A small segmentation model, trained from scratch.
Model: 19M parameters, activation relu.
Training: muon at rate 0.0062, 18800 steps, batches of 128.
Data: trained on simulated telescope pictures of galaxies, 195000 training examples, 12.3 epochs.
Rows from block 2 of a small segmentation model, named by matrix and row number. Rows with one number belong to one channel. Each number is 500 + 25 x the weight over its row's rms, rounded and kept within 0 to 999. All counts start at 0. Numbers have three digits each.
Before each channel's rows are labels from the 100 images, of 14976, where the channel reaches its highest value: "responds to" is what is common among them. Only what is clearly more common there than usual is listed. The data: simulated telescope pictures of galaxies. In brackets: how many of the 100, against the usual share in percent.
# convs0: first 3x3 conv, stride 2 (model.blocks.2.convs.0.weight, 384x192x3x3, each kernel summed), inputs 0-191
# convs1: second 3x3 conv (model.blocks.2.convs.1.weight, 384x384x3x3, transposed, each kernel summed), outputs 0-127

responds to: star cluster (65 vs 9.1); small (48 vs 23.9)
convs0.227:467496503449493541500483498511508482472490497519512496483475489474504474481509507547483516434510481529455503491499544507511531461539494499471489454492524548531495549533499503499541501503522507482531492510494442551508567481505497467471495505516507538461480478507506516486460524498503518510496484480505489512512522506458475453538474522509498466511511536485506509466502537500498478508472480485494503505495509463547498522455463504558523495482480510508453470481522479500473502457505497501488546503485464518500468488552538493481528539499520520491486518498542510478542462465522511536
convs1.227:513523517508506482507506461513523476494488511517526514519511514473510528538473536521513501546503498473514562465482494507498473510528502519491495520452479477495487525556477475501497507518496485492551451469509500519515543482459504484482452535509510493510502475479529521479507495520524505512490522504542514511480519494525465493523503479548509494499500519499548496461512500499494435464495

responds to: edge-on disc (100 vs 9.3)
convs0.309:523481553505538431513462485491475540522533504473481499488449438520521457489511537503441540501510481548467509472532519500524493503524453530502505515498484510471511496480503492500480520548500529477477482539499466519543523487480488489472519521491451512544497501445462537512485487514505516534506549468510486502503543541481499507486513490516536505443505524473487504504545479478500479492486513510524482477474470493525494514482484522532504499482468508468531436472479487513485491493510490498499507505502486498517528517483523545479509496520528556538476466478495516512488527514517514493
convs1.309:497517474475503497486524519506489464466480483456532505499527540544499494465514470523502494488552502472490501476534531489514525536500492503535490501505491487438506492565504504476526500514471549460497546500506527512500496508505453563520520488470463486493483503449457494445481501496500485522508504506489429503520523524518522527524498529493491505541517479511490502512461502510525458528494

responds to: round elliptical (53 vs 8.9); flattened elliptical (38 vs 9)
convs0.258:488425485485515511495525470477537489515487523498502522482532517518483506481485510540492497483532517500538455478528503477526492453531509464505497499507550503494483477470510526501518461521499494518467482532493523484520489431497502506501495449522464539521469483502526508482508511497499490496503541495530514505513501440518468507508540504517481486465490461518536482518483512514485475562472497472475500502536471556481489550496500462511473497498514495503483474505507533499512520511496498519545529486502519471564451487560469504478466530505530540520482479525488482493520437497481486466
convs1.258:474490533436501510565522453513484481456536486534527439490519501507487483496497508488506488484464460488548489515479510534469490456468519507505506531472519469478494517510439476519492513499498523473513513504496453486504475451476498504533492516509529528488440511462484485476499507489535447462507506542511466470489537515478494518499556514504457554509476551508469504536526522517447542480517

responds to: bright star with spikes (56 vs 25.6); edge-on disc (44 vs 9.3)
convs0.342:483512521500466483502471509526494522503545505515481503465496503466540487502512471526564516521577473513499509502528541502486544521472499484482495511524470492533498470493477467521468474492502467491490507461470511498480446471510447502490489490501474488490504477497488495469458486500463474501508468490500533515483476513506500529482489530474477480519497476501514517517476498498520557454506469517477526451561490504472469505489498515543498533494476483504508476483504453493485528474500484508551502576488516524505507540567484497492491498505503517544499492450487519467530566513488514499
convs1.342:480504523474495455496489488503482465480486487527491478499504509506508506502477510504472476452462526511477515479478486516484508477502464499483473509497463487490501508488514549458495510516531559463483515515499523501521544476469523497564524516485558555450513486515531510521485539481484508493502488515520489473508518491494467526523506457470493500496501470503488464491490489486463516508483

responds to: flattened elliptical (84 vs 9)
convs0.75:541488506513504500495489497525502477481486521514550511496502465476508473508529519541520519520492504526533458495534515520522490487535486478470498475495523492462496472508476487534526486484485505515479478498490506502497524526500521513493484514529512493478517511453442451488544489447475486512510451481483498496462493503460475469534453492487459465526524492412536510511501483475491498492484495525514525485502539528495497490468538502496497494512507445503478497480468513542489503539511529499497497449434568498475456478494470459527505529503523487504515503541477473528544504532482516528
convs1.75:447475497539472548476472497538516494490501462526527545465508487497553460486476472516481491474491540486500521496531485476483499527514495549488466486494529525473498515483453498505528520518475475508475523466492534502474550478473465471456515516509528545528544512476501501497500468433471490464479523504535472493514509495514506468503494489523487563490520507498511497471451494486465455484506

responds to: bright star with spikes (94 vs 25.6); round elliptical (48 vs 8.9); flattened elliptical (37 vs 9)
convs0.83:441483492506520530525476520487482489536514519499491487487448472487433485505532525531548518550574472500549508506557519495537489480502493512529511535507551516489536505518494516487496506507531531536500468466499525478503521498456490469491510480491501484481480495481486483465500499489508456500518513458526508513491513483509468532520486471484514502514490525497505492492558515534508518488515486471495489483514497523487494525464494482468539480508511527495470483509521510507491503515475518524538491597454483508472486529528472509512488462478534450492448485447491512501516491479511497521
convs1.83:469464486506489467458487523484497507487502496511491506498481497462507516530515484528528519486508493500488496461516473531521497493508490527495513506510521530493508507512539552486511527471494508542500454509510495512520478484503489491514488526503608540453535501506493508522472518466454466516505487511479473485521518480497487481480502517516474508458521494454482501457532483500463508492506

responds to: lensed arc (79 vs 9)
convs0.71:461465529486477546507518506504556490524515515483515501493469482451545521484522490523514470525525444498505470508471489438539524509532466466441490504495493516508504498527501493490485485465503479486516477492529477514508500459507509464472510513516495506491486513513543511529464526527479478491519441512490525465512469454505492457483477497520493508550491448476545496475501567485477477515507506507513526493514510490510468473487495489465497497512518472485468511526500484467523483521483502516521543519446476530462491433518506520460550476503473512461489531513537510511476507502503505511
convs1.71:503475523463531470496505513505504544487464498481520471536486496511509519527535497509522507492509497503512497482496474531500529516544501444505509497488474481488519485511486465524524518492522535523474467501510464503550468476514541522506539490499508510489474486511561488538526484475472518488493467507523514480504540454494532489475465471502489509471552497491507528478534453529507500472525

responds to: irregular (34 vs 9.4)
convs0.101:525482455484499506513485492463485535508509456507562465493476500461505496470533492493509504520492491509481487543472486494471482504523473491500472458504523500490477463508508462490499510504514492523494440490519562515499442494453475524535491487507508519519474519514476495516481534524521506553549510558500484510483496485518527515485538502483529472462484425518490495542500513475502472453502506533523487497453516518496510521490517468506534499477521510536509528519491520492525516479490483525529498512487499512518538526526443512486428520501504496524568503524476531531475527478500514517
convs1.101:469508516521519492491507468478502472509505522498487490501471498569500459451482480522459491478489496485445526483507509451512483502513494455513532484430504516551503502517501541524468465496517521482543482437532505514522521500477508480505477538514476510471487477523510509482478510506483467542506488515552518501513525493514505535517534514529465519493527471466551462517464471489450535480522

responds to: edge-on disc (87 vs 9.3)
convs0.332:509491463468528467477494530489510490525434447490493534515489459513507484503551510486507493537486561506486453504494513516515493483477525512489483499466510465498545485528491517497507473476467468478500511516492559519489487508503517520524498486556519488540466463533458468537516485536499519485493491535529460489509495494519492493511492496540486525497500496526511525484514541490534476494502528496519467482491531532486558483485495474519463506500523491463487467525438496435490525469513491475462517498464478488499452491467460528496488524489548482488485515521509485506519545536520520512
convs1.332:515495531473497515558495533525556476516524502523463506463525527506508526487497505494468522512557514458490500515515469547538535492498517461529497502497514514506487463513537487492507474466490531469543499518518504529503490525501426517544512452511508488500521454544473518520500542493519536535503555456531476526450480494538530503463505519437505487457556521524511530453508550489526479493510

responds to: small (52 vs 23.9); star cluster (44 vs 9.1)
convs0.269:482505481519511484494478478472514501540496510523509497515510548484497520528495475463547443447513520551475487471479475490475474479491513510451485510529521496537497494534504486505502488514500545480512495480522525487521505516516467489492500476494457515510488530502534461540512466455513477528503493486484486572508518535510468542548470514514518509483473523519478513512522499515549483520528444510511506505521518525558508495519529514477487460507485499489521495452499524482508444538450474497529492458521515470517519477491561513482445493513478512473479462504490481509513490517532526525
convs1.269:517484542504527569487530511532505504522482535489528546475523556501497494501537540483492543460501526511527492465494526520506527463491510495500486489461513481506483484481549478501482501508475495504548510505493474496504525485526521505499433484512481559463518460480518547478528478506497509501488489488522484495489479539512503518503501521524541486511468487443497500464469468506510504468497

responds to: irregular (32 vs 9.4); barred spiral (25 vs 9.1)
convs0.255:492482529486486531471499514504515456508436500504524497496502486493538457492524528517524503483512542499475498448508467502505541526427485480463504491468545529513510505500504493453515530519488487527509485494476473474523539547477503524462470540485486477460488500463537477468483533457485486515498509540449498464461518525493493435483497454502503492525502482484480505465495509496494488491465486503514489501498524536494496448489498485488500526502511478503468502528525469497476515520521487544475519518454542495502502445511520524476526527491454512478559492485494514485490485442511508490
convs1.255:540531472484505496504483490517476468509475534504509499520536459492521491474510518467520491478480547579505524488491507519492485519541462475552497494536450500528487512514493543525482472534472478465525506483508503501513531564493498445559521501479543478480480444516550500511480518523515491469524494511493533488524456497514518534483449512504482533513490485486474512478515450510495492534516

responds to: round elliptical (55 vs 8.9); small (53 vs 23.9); flattened elliptical (37 vs 9)
convs0.111:534502523497519487506483491505520535483466551515491478549477499517553504485494502467528467481503480492566501533481521472496502499533483524498499503479551516504507515510518454502486520500524507518470475492477469505523459487530499495469498471489512508473465518485482471500517479470509486482518465507559508442502502461496466469512474492534493488527543482540473505501478465507528473493522460530479473508538533498470450482554509466487465470514477536518488505488529531493499497472499533478464499501544529452497474476472511527547450466497510514469508491527509516500492446537510514522
convs1.111:484506474506507470476499501489500516449443482520465472445512540490545510480488467450480425472492481535537428467508516476503523525504515520507486486507445470473512465469464497487495473488501499479510554496452490517535473470459501488507511508475518484560480483462526430477507510470486507522506523502444497487515540516478514528515499446503515495492529489499507467513513460513505530522496

responds to: many-armed spiral (35 vs 8.8)
convs0.238:529487509512510467499505511508492483507474492506505468489514485461517477519518466502486521483482476507554473514516510516523525542550492473497549478520496485491498512535522496514497465519534465526476473478505496470516531466526481457523491470479514506435522489510464484473497489504517485489525495503485448510463570449524565468527503512517531524512478522536491512477453534486503503563478506474526503481465442503483515471516483475464476519465506460518522512520508436485510516501537525529480501497495465494475490537459496536481527480513527481494498492522488536491474471484495479517
convs1.238:521473529449526507497509484501486528500531481456492521520535509548516518540496524487509495494474499476519506521530439551472505462502506522500544460470489466470488501501516446510519543511490502509523477522461497486489485511510536527520506509554464516479433499483489488499482511465494473509512512503523545527504473491492453526536487491512526493532515475490495485503454490476506530545480

responds to: bright star with spikes (54 vs 25.6); small (48 vs 23.9); lensed arc (37 vs 9); edge-on disc (29 vs 9.3)
convs0.112:476506468554509513496472514506522539501455469516514515514523535499504530481513521526532517508589519510465537524511460523509505541511526549490504516456480501491466497518504503466477506518483539537504494500481503457450414476512536514462482472497478517510520507488480513486524502482499476504513517505458467496512503496490476507553464486536484543487519502491521534491466535485535508535516457468518513526536496476479484475477510498480521484498515522468524517499508515452480522489485493502493562556493516492523503464528469498458503507492515479515451493488483525502494524499511481482
convs1.112:509477487506460465509474483478486462489499512470485468535507476502521481458467433538479499455506497524522535467502490509478508530466483444508505448474505487518486534497511505484472510513511505506510491485534480484509492520496489541530496519461558576490487500486480503475447486508450476537540493534486506467490492486465493491532527542471492494508506477466502471515471531517544469515497

responds to: star cluster (53 vs 9.1)
convs0.330:487530504476495523483494544540464473490511475491474507522478486513542457526504530526568482505502467530537486484496491483489463508508526516537507484504482537485498480462483487495468472513480541446484544516471543443468503496522444533531493481471506506489475527488477511514492503462530481549569527472522496489558471524526516489503537464508541489462511518451519504496470510502459493565518497483518462528502515485479504508492521462464517487479502477533481503492487508455509483497501497482483506503480490524515495462498506526509521506501489484512474469496492488541514496450506485516
convs1.330:477474467521518502508485513484534548501497459504532495472481507514486486491518485487498452493436472512491485482515521464479505521409513475491477518495540501510539489501500496514498482507476510457484421489495528501452520515462544492471515530527513488502512453520516484438508499507481450538447507480505493487455518479501462480498534495525513493554489507463498507523519526504466511512499

responds to: tilted (68 vs 18.3); small (57 vs 23.9); ring galaxy (38 vs 9.4); many-armed spiral (36 vs 8.8)
convs0.282:552483481485521483512490513501506556513492503540475498525539511538547503507546497493465504528511481514518505512461478501537476512462458529482467504534528446437500448471527480484545501502528468516493500478542470481512474544484530500475504479487482532467476536484511475487531515528479485509494488535521511506495527499481460475490491509539537491471517474452480445449486537551527509492471477500493473531481520493470524541474459527501494501480523510503530531515482490468495460515483479507474495490492491513505515467521482520492503497504522535470504505475521534514526506510547525488
convs1.282:489510520512460488504523508480521475487492468489490527490500475489491439461473495450486508473434478500522454509475482498452503508538465471493476465524492469507511453482457506497490465488533480487465452478475505497479482487482461506493483512506463488528486528496490539473484521492479473495512493493489477484515545463494479455484493525515505500496499516505488490474488479514503567528495

responds to: many-armed spiral (53 vs 8.8); tilted (41 vs 18.3); winding: anticlockwise outward (37 vs 13.4)
convs0.322:519471506479472509478447489460499545442525492481504496514485480484524532489546454458478507514475506490476527528464472523459504479490541540493515489488476490471475493528463542508508524512524463490511501496479460502487527494495514517534527478468513511478520479492488508491536494498474504513491493518484497500520497545498505443457493552471517499451513521502515515520498522451460517504514544477469499467504496535513494496489506547516475497478491550517509514504467453494519537524511506542536479488475509468479460512482505491542528473478527525532525515444478504524481517453546532510
convs1.322:481486507499481511537503467482514514535504494495500509500542491520518511468520514535463493473500519504474528519508467566536481465524514512517459482463511530505493540493513484525486540471473475537532498511494482484507508545500474493536486495512537509492487502510479516477490522457594479542509509503542482547511473519516496527535456508492506507497477513508511469533504525525551459491467

responds to: many-armed spiral (75 vs 8.8); tilted (55 vs 18.3); winding: anticlockwise outward (38 vs 13.4); winding: clockwise outward (37 vs 13.6)
convs0.223:486472461472497513505517470419508500511548490510511489511507491478451499488468494477481498475514530501502507486490511511549499472442514549509517471495488481476520497466491523503513523499484487492493466512482451531480508505533477498502497482454529474460477507506501533501551500509492510504534486493516536549531469522509492497491494543507503502444456504494501520468564481490517514528464529474509488513509499513516452482503526509532493508529521522543513532545503448460503546487481472508525476500502481472526486499511491476473501503518501468503444507554473526482490524518548559483
convs1.223:515513486480492513498535510505514552529506452488552495505530531509504519552466498472506490494499477498485520506486517522513530496449499494487516526532501501495499553499534495461467482522497500463527536456487509467477509534515520523515540509493567519517435499501484537499500520460529484537513475468478459518534493505516507505491506496503537491526481511461525506519477533491497512497469

responds to: star cluster (55 vs 9.1); small (49 vs 23.9); edge-on disc (26 vs 9.3)
convs0.378:468512459486542516495555502530492514479486496520491500489527556539504461468471517505471522537484506458531496451467508505529514523526486477476504502510515490528490507484519507559496519521444513520523503479484487463502506527509497469540492485507486482501488532487521543567516484479471513469487515556504533531443485540491472475484477554518519515496481502503497506516502427511460501491512505469526483509476501496488529532506504496472485484490503428520511467512493471513497491521523467490528551494479540519530482504518531502504514509475499505473488470524537514505465505547519487463
convs1.378:522451537558472517505497490496471517485482461491515536495476457488548478476514530531484485532458527469544536493505493463517474476555522493468448486516459521495530507514491527520522540514520502497463512517466515496505508470513465509489492521492542501533470520519501466536491487462488461500484502494486493499481539503517521475488496517489458441536458539474506514512501524505517463511503

responds to: edge-on disc (47 vs 9.3); lensed arc (28 vs 9)
convs0.123:461510512503535492459495458534498500505512496519467491473490539538542513520485495483477517513512501489514540498489516491520473536464504509539423495490529515487519495522542504531531517470514533526515447498497474491545482474496475475522501494497505478539526514510472454488504489544448451506448516532503517462474481514482495521525479557498499495487504491516483531500453516505509519461510512507501533501492467510459489484532490459489473518486462527530485487529515478475493478484526544499473508492512528500452442480495545461470504468477533539533510488524519508479457509517486514499
convs1.123:544498541484494516483479476510474514519509481472460501469485464473465474442518504481504470521513493538525537464520508545493503468437460498544518471497492547435510517489493480506491503509536495485524498486480518515550513523515501465506476475529490482482491499512441464511524542466518507478559509497502482513496487514437459516504482524508508527475493485510522518488528480477493499479514

responds to: small (51 vs 23.9); edge-on disc (35 vs 9.3); star cluster (28 vs 9.1)
convs0.294:462491532488506525417510541523505492456471512481495493540491481552499508536516528499511522485507514554507497479511514481536517497513502520528497497489468524448507435532474478477474479504409500476485504500512454563521496532499473493451533476545514504474490518512502487506532460513536494439488487490545498481516502541514488506479490475508515491468480482494484517477495503517507527489560480485511476521510505498502520501513461494473514512494505476497464484522537462509494507507488460536542478503504496487485526501477558502494543517465497522515475493510523464512500508493514480492
convs1.294:511501511489441467493457483542532484469510541477493490505507509501487465477461501475497491468532522487529474529475505499505534542476536478504532459488471538510538486479508506535482490473532471508472488467496488507501516480494530505459498528498480521544515471495504514534501477506496517467496505501482546552474466529472483507511477505452470554462487480531495507504454524516513495510516

responds to: edge-on disc (85 vs 9.3); small (48 vs 23.9)
convs0.225:411540530490492514466504515532486484541501460481477472490494488492459498512516476536470483510463471510508508495521510498502504505508490502482493482502478474498483471500503538481519511468450515518493537508527513533523479480498501495488507503489500510514504492498495486478509516508500511481504489499438481507490494531505473454464468497490509475460522546522494491488486440481493484505469505515490507505489469520538475426495511485517509547495526491535528479477514496514484516492499496527511493464396489491498479468508537508491522533493492485400510479506493476517485508423528491521
convs1.225:490520510467528500496526540525513506509487494492533497507516496482508527491510481496539448469581532507478476521479450492534492463534476477501536491506479507469499508520477474533489495499471491533506542513444494547472474471497498519480501494487500488489453494517549456498490560509527530497516500481554447507496518464478483500499473514514534501482481533478453460477495477469471479523525

responds to: lensed arc (67 vs 9); many-armed spiral (25 vs 8.8)
convs0.362:504496481483473507504515519505520547505484489519503506521549485521431515541505477482480508532497487488464488492462470480500505499469515470521507486497517507451500491503509509511452536500528500482493496474497447511528521570562538479517491483486518449468529485501516507477546497507523525477489495530523519456486476552429482500477492499474514503417490499489520522497506471495510492496495504527513484519474545488503539507504507477535490493505526479484522539474508485495483491474484513504548461498538505485546516508490454465500501482483518476533472538542474505477493545526540510504
convs1.362:479513481526480523451522434441500627493527512515537520519488520534503496474506524476475535529479468510536480492500502470475473496511472510457504532515482575506487495495491491516505483467490464523480487479525530552524473451477495470512476489521482447474493505474448524524498539467510516482490474474481493529504499492492539463460524510524519491488475481482517513534509492502472509474455

responds to: bright star with spikes (100 vs 25.6); round elliptical (56 vs 8.9); flattened elliptical (33 vs 9)
convs0.336:466494482484524509521516506520538524468506472504503462482535516503496484467482517489592596534635512511493502508547518517497502509499480525492536470464496495477514496466491496507482454492476498530443492481457475466474499494470487463498450457487482512472473484478496512525494478479477464490502489515483511510503483499476505532502491505491504498482521565513457514518509503525485499480516488504480515523525499490500478477500508492494479517484519536517495501491533478508489502495496480503494525578472516495507492493505480492475506511485477496527521500465494505504516483503509465492
convs1.336:513534483502504483487482513481467501495460512495492514506517502494527517468455517480558523497497473512508515473473494509477455518487485472513538491489489494478537535492516492522499520528480522467474501480533486463478475494523508535526460541516590483532526488447466551504494522515457458494515484502482460497530483517495504505491509461473502489490499477499478486448466492468502506499507

responds to: many-armed spiral (90 vs 8.8); noisy (64 vs 30.1); tilted (60 vs 18.3); winding: anticlockwise outward (49 vs 13.4)
convs0.63:561453461479526522485547493477482542490509482467488498490565468478483470492496512525491527513513506504495494519538489481507516508489499497570529493506528501503500521487474463484490488528497470472504497477516480478495502459565480508483486532472504504472478523497504499484469459493483501504517518488488523458527507534493515529460494494491504505487497507516517495483516478488503499529518541483495516537490553481485498473514458489504481485548516541486544524518452460482512479526497465498527472481460445501520498460487505478504518527521506494453454497588533495477483508502505562501
convs1.63:522454485444496506497480480498515678483507503520509495507490459506514493492512516479514477488530503513488490471504525490517519455490494496479521495485510500526478538487524495467457506473481506485466503445498493466522521504516506499493505512535518504537504489492488490501479514497491484525466487483454511475500484526507478511476470462494498487475452505492475541457500510508492507504468

responds to: bright star with spikes (76 vs 25.6); edge-on disc (27 vs 9.3)
convs0.151:498470512509523502499489461535445529521536463516517478469496514524532498490464508474539502526574447493495488507510461497477542442507453510487494519493507497519500454508517551512493458538498503513498474489487494524480502549474480492483488470500520482514475477446514464526522481493492521485527519523523510527490515517510533532519466534506481515515522477512463494481496481524510467507476465501517500506534449495466525465526490495474489522471483509510499483435509474467488495498474544504453521538441511550539522495482483478500471500506497498558475508489488492468523502498522502480
convs1.151:513499486488462498473443519517486432459469514521527517510486472535482473506500509498516523498468463513510471500487478557526502487500506513497471494470541428494471501510529533468516447476510503491505489485479516437539522506522507503516489424484528501505498469467467549485482517537487466536489490488498530515521556502507469477440503507515494522556496477498502498488497489521521502505466

responds to: many-armed spiral (100 vs 8.8); tilted (73 vs 18.3); winding: clockwise outward (57 vs 13.6); small (56 vs 23.9)
convs0.296:473457488530499495480529509471512548473503503465491499489528504502510457487479494440515515473515503501526524485547494513501468506510482467525525500512514512508473494490493483496479470468492515467517488476506499497523477496554495524482504459490505529500485524497464509519493508560477478486521496508495480473476526575502542500492504499535515567467512496437550518552527503512511488529464494541520538487488511493530483479539494504495542452466512502522507537474497508485496491431522465490519485514462481512474478464480530529485555505496499479472496449532459517480495533490495499492
convs1.296:489513500491506461451451502477505563522513486468466564469460526532500490515509469493499497477482507502518507493504539488497520502487510461508477496475484527497454511503500497522507514503520523498506472482489511520502519491491523446450496516506475509483471534469527492494521583503504485479481555574472470497471485484464484498500479553461453530507452486545512570508471461502457489510481

responds to: irregular (88 vs 9.4)
convs0.2:474520507506527527512490504443519496495516512499522508525467503480507467502485510473540510445511512487494519458510451489450470519471518513513505501538477513502496542507502515514533507466496468505486484532524512504514583463464527477537501492478509486497503470469441501515499515492505488483485485461478503480499503501489506467540500491533504454540492522494441482504475543476506494468480522469511483490480502509456496568519465471502480508471498453489447459499524483508477495531473510472561553526509483543515520502522544502537466537498523514477497486496520501496505495540505488500
convs1.2:534483522499511456505490505548505385519498487483500491525461492507484493488529546517491516477514494498497557510503482466478542510548485481493521509493540529488496505516512525530487477498455515490471481479501542476511520512523484477519509516490476496525520448525512479452505453504453485517473465470521495515504481489485531521475513491503478477468482471519488479498506479519487520491503

responds to: lensed arc (74 vs 9)
convs0.154:469438511510524499480482524507444516512491478530522518506509479481470516544527482452506482514526584507502468472478484538506509539518537506473513513468501507515452486543478548526493478485504486532458494494475561510507475514480534527521534460472491508458520502475517487505469531483467510525511427512525532508497498531500520484490489532492496554508520472501504512504509468498503458502526467520515502508522494493498540490502487512502518520492518519528506477474511461463488492496499513505486480507507512497485473477499504523490529490463485528480509446489427452508457538518503505519
convs1.154:480505509496457529500506496485499505474512491447502482479482524494510489477463478512538512510481465508504518501479506497485509504510506531489490472531514487515494517507499479496537502539484528491513478458480478467496505562528493510483535531468508461472506470503519496590526448476470460493540557527490536519489482539491517526500476507503550480494510505502472511490469486469508467501530

responds to: star cluster (62 vs 9.1)
convs0.155:498507490507540481498544489540462497504476481466498494505524501511456438489524496510478450488578501519505489500496536524527466549513516439497523453475523503540535477518525470553441492509493491510477525526499491509505431509482522528481483523472476479469512475490515476509499471539505497538526505513494514527531467504507524485500483500496502503552523493470470474503510524527493518516490498495467490505498512529520473461461518513517505476494487505498512491502459497450478518485540474457556472474512473510486529546487532471501494512491530498506496498547456517484532477488502510507
convs1.155:534505524498495508503545473526513595461496495462478529506526465495505563465526522489529545504525481502479514529519502537472491493485477501487492491497471471533480478483492547492474550484481477504468507529504480504543494551491475486507511509483511456506524478494523481488524488508478494454479497501510474488497497528464488459523472522458516458464489492473496514514470490498529477519509

responds to: many-armed spiral (50 vs 8.8); lensed arc (50 vs 9)
convs0.93:517489479504509522468562478466505509518496510461493480492538485510472449458482485563523488505511492492497498482469492518507511485503495504564514491486492476518509496510502483507513476490516524486496482476467468522522485475540507521480520498463506507477484518514516497507487481518470506515486487492518515465497502514485523505498522470478512532460500509481527489519475463513491534557514516497509492512483554471497495478502507485499490477529495589515487536516497481479507537509510486486527472468521437482489486446479523496474540519547506503455470529619520494478522499493473534497
convs1.93:497458490506496501482488488518488620512482484533490501475481474478471495514548483470522487507514501519518522523476492533500486505483517498491469515518454513544464526516490491503470494476467485505510527486496529473475501524491446507483517498545517529484461500474512495480494502486518476494519525523477521517496480527469501499464504478475513480484493493536487523531477500485466445536492

responds to: flattened elliptical (32 vs 9); round elliptical (28 vs 8.9)
convs0.144:533523459485502462510502504451505516507477531511481522483505504454539524485516504503517506519497534550506541463511467502477537510523492421526492462509528480487497484495484491499541494529513481463481482455499470494482510491546479489494488502550507480522517493500487504486488503475497447482490509502501457468496503462472495530496512429550464429490479502497515507509497559501492526496504480509475517533505487531469515473530493497434562505505508487495482495499526540488512533514476472506473532494505567516493474480496546491496466513530475506509501484497497501505465465522479500517
convs1.144:491516479480527510520478496524467511439460454470532465560474516496530486505489509507522510490497505517513508495497467508493489492499479487517500532517522489482485462486469500506538512499529510552521564502484529539522490442495493508495514525497528477530494470507529542491518481514540545501478493492494519509510478520471506478490439497448510558461492518490496480523475478497494503538507

responds to: star cluster (39 vs 9.1)
convs0.355:494492502498538538493484452460501496492499535528536486531497486478498500488472455489502487456505520491492480495518498467529506505491475467505499504489499454487447493503491509483497485515491494512507547499474523531475572516506467512519509486478493479500456503479520546503495498518513462450503489492515525465514544508496463536512465517474516533559531508463493465549465464467501525527497421511491467520491500470503487483488493469492499506514495536492487528491537522464495462504506519500451511515516467521501540524504518536501524497500482428465507490500435501506501484509534481449
convs1.355:500550495492503527502510529488487474544449438494495465530470490521485492535488509496471491487503534532524507519478507549559525492517478506531488487507460506488468487516492467524493517504463474492498486531495496475468493467508484517526476481426464496532493472517517465508512499507500485488528469448535501507493510505479514504492528521559471518502454486532516496487498521497510513438505

responds to: bright star with spikes (100 vs 25.6); round elliptical (43 vs 8.9); flattened elliptical (34 vs 9)
convs0.337:475525511497519493500496505493506571496502496484511496526505515486482510512533512524632538538626514500512515483532527526514496475491483509527517504513471498473510513513468459516496491476469481523518515467504501524502496489471515453484474509505491501498510470488484509481535446508500492550478518488513510513501459491492492511487486479455505530443496521495490525505479484524480498475502479504495492482505489526522468512477496499500479452495502533517507497508502488495496527492521482486523519583488476496465495516513519461534494499509483480534464510458499479479484516497487500477
convs1.337:503473534477508474460491496513461497504478490513477495525473501496496478517494494524470493503484451556501482451526546507509500482459475488538498557475469501462476549481502553487496506520528487478497479512503506506533530519467486496512492533501619532548506476495511531534554497527476504483475500509501462514518499479500507500502540501498529463490502490501507454487434528527513481515481

responds to: edge-on disc (90 vs 9.3)
convs0.365:487516471545515498492475459438511500488518530477506493510517493534557475520456529511518509473494513471472485505483452471467483510485516548517507523524554504481513530501464476455489527509520509519523489510512486472493466495512516494509529467504473476496513462474459494512523463516498520529504552487467527525485519505518478522510500508508487556500557513493500450533462460479492479483517528520536486447476508502480521562549516495513490483494533512529510500505544480492500511502515489541484506515491459508519496525501472500494438476466516520490445519450483516479492506497461510520
convs1.365:470422483499470499501454535538500486523481536479469505513479496466472510479463478519484489497465511440493490430531462491503461524494515517498510519499506473501522487424512516513471487495541487505541482472492515545518494462495490510466506504518493489483518495498470542500520486480491482523509492496525497488501528497432506525523477516487506525513508475505481506523494525484505531537524

responds to: many-armed spiral (35 vs 8.8); star cluster (28 vs 9.1)
convs0.232:468534478470544526503498504487475524498492485413498486512489500499470436521519483529490531529494465497539537513528540547520510503556505447470544484513526481521514462506525511497514462496524486497473505470476476504519489499501495504521469502509515498497525519495528496537480504506521490476471479493484484479526457472506482534518524476514530501503558567489477529458478532520473508511497561511524520524537518492488483516507480494527481484503470517560482483485482502469487513476490506480497495446488497512525489486515513497466496507459481484510475546500472482474541481506515501563
convs1.232:487469471459494472548500526508508525535502492485487530498528462540545509475477523469481474482512497475499538464521501487528473531480534480510505491530537483473518499520456488490524495504496488506486479520514515495530555501504495470503522484473481551529476502452518491483471519499485503509499484484496541470523506555547521522496492509477499443496460483518509455509482497494538494482542

responds to: flattened elliptical (73 vs 9); small (57 vs 23.9)
convs0.157:508492503551473545490512483480514548529521503484516478485491491462477482494496469515453506531469501511475499466467487481497507499527491483487464485466482485507490508541484487501521473515475459572494447464513445518487500496494563507530520509473519485461515526466540488498454546521491522551491515538501519538511524487542545486517539475528528495516499532482514484456492544503477504506502455488511489491478516528482539507485520493505498443505516481528488468462479541502511530523497469465495543520486486508503499501502535521524522488509488514501499524496498487503505504450457471444
convs1.157:538487509543491485506493502516479505565513544474516490519507473529501520490510508515506492513538496506542498476523495477468472500499479508487510504489490505485493497482454467447503445527485508465510533485470505514484481482531512490445532445470484506473534517495484502502536503533453515494526513488506514510520514539508490570501509518492478496485536466486511514509491500496516480567470

responds to: star cluster (44 vs 9.1); edge-on disc (43 vs 9.3)
convs0.206:497521504465502520511525536520555476484545477481501521494542495539481529471436481463500533533520444473541518525487516488510501526483517519495494485506506516519519460484513487474460459483433478511504511516508517515514492470491526518448500556504520500503487491498495465545507477500498474492524498497499486473512523498503509473515471499539494466493476486511450557478492476477484524516526483505487515474486529508500501515516505513490546518543445529467504514471477481447514485513499536481531505503447496509515478467505506476506519563464493503558473532505476493455478484487526473494
convs1.206:508429526511491521489505504521452468485493527491496506522465470518504557486510513475523490497491496489480504500526485492497526499469529558471475483479524492501545486510522508504506480475464560520504499499488494487505490452491500507491533480515457546509458471478548456548476529518545508467425466502505478485496513475496525477490467523513476492516524508481498476468484512512482509472516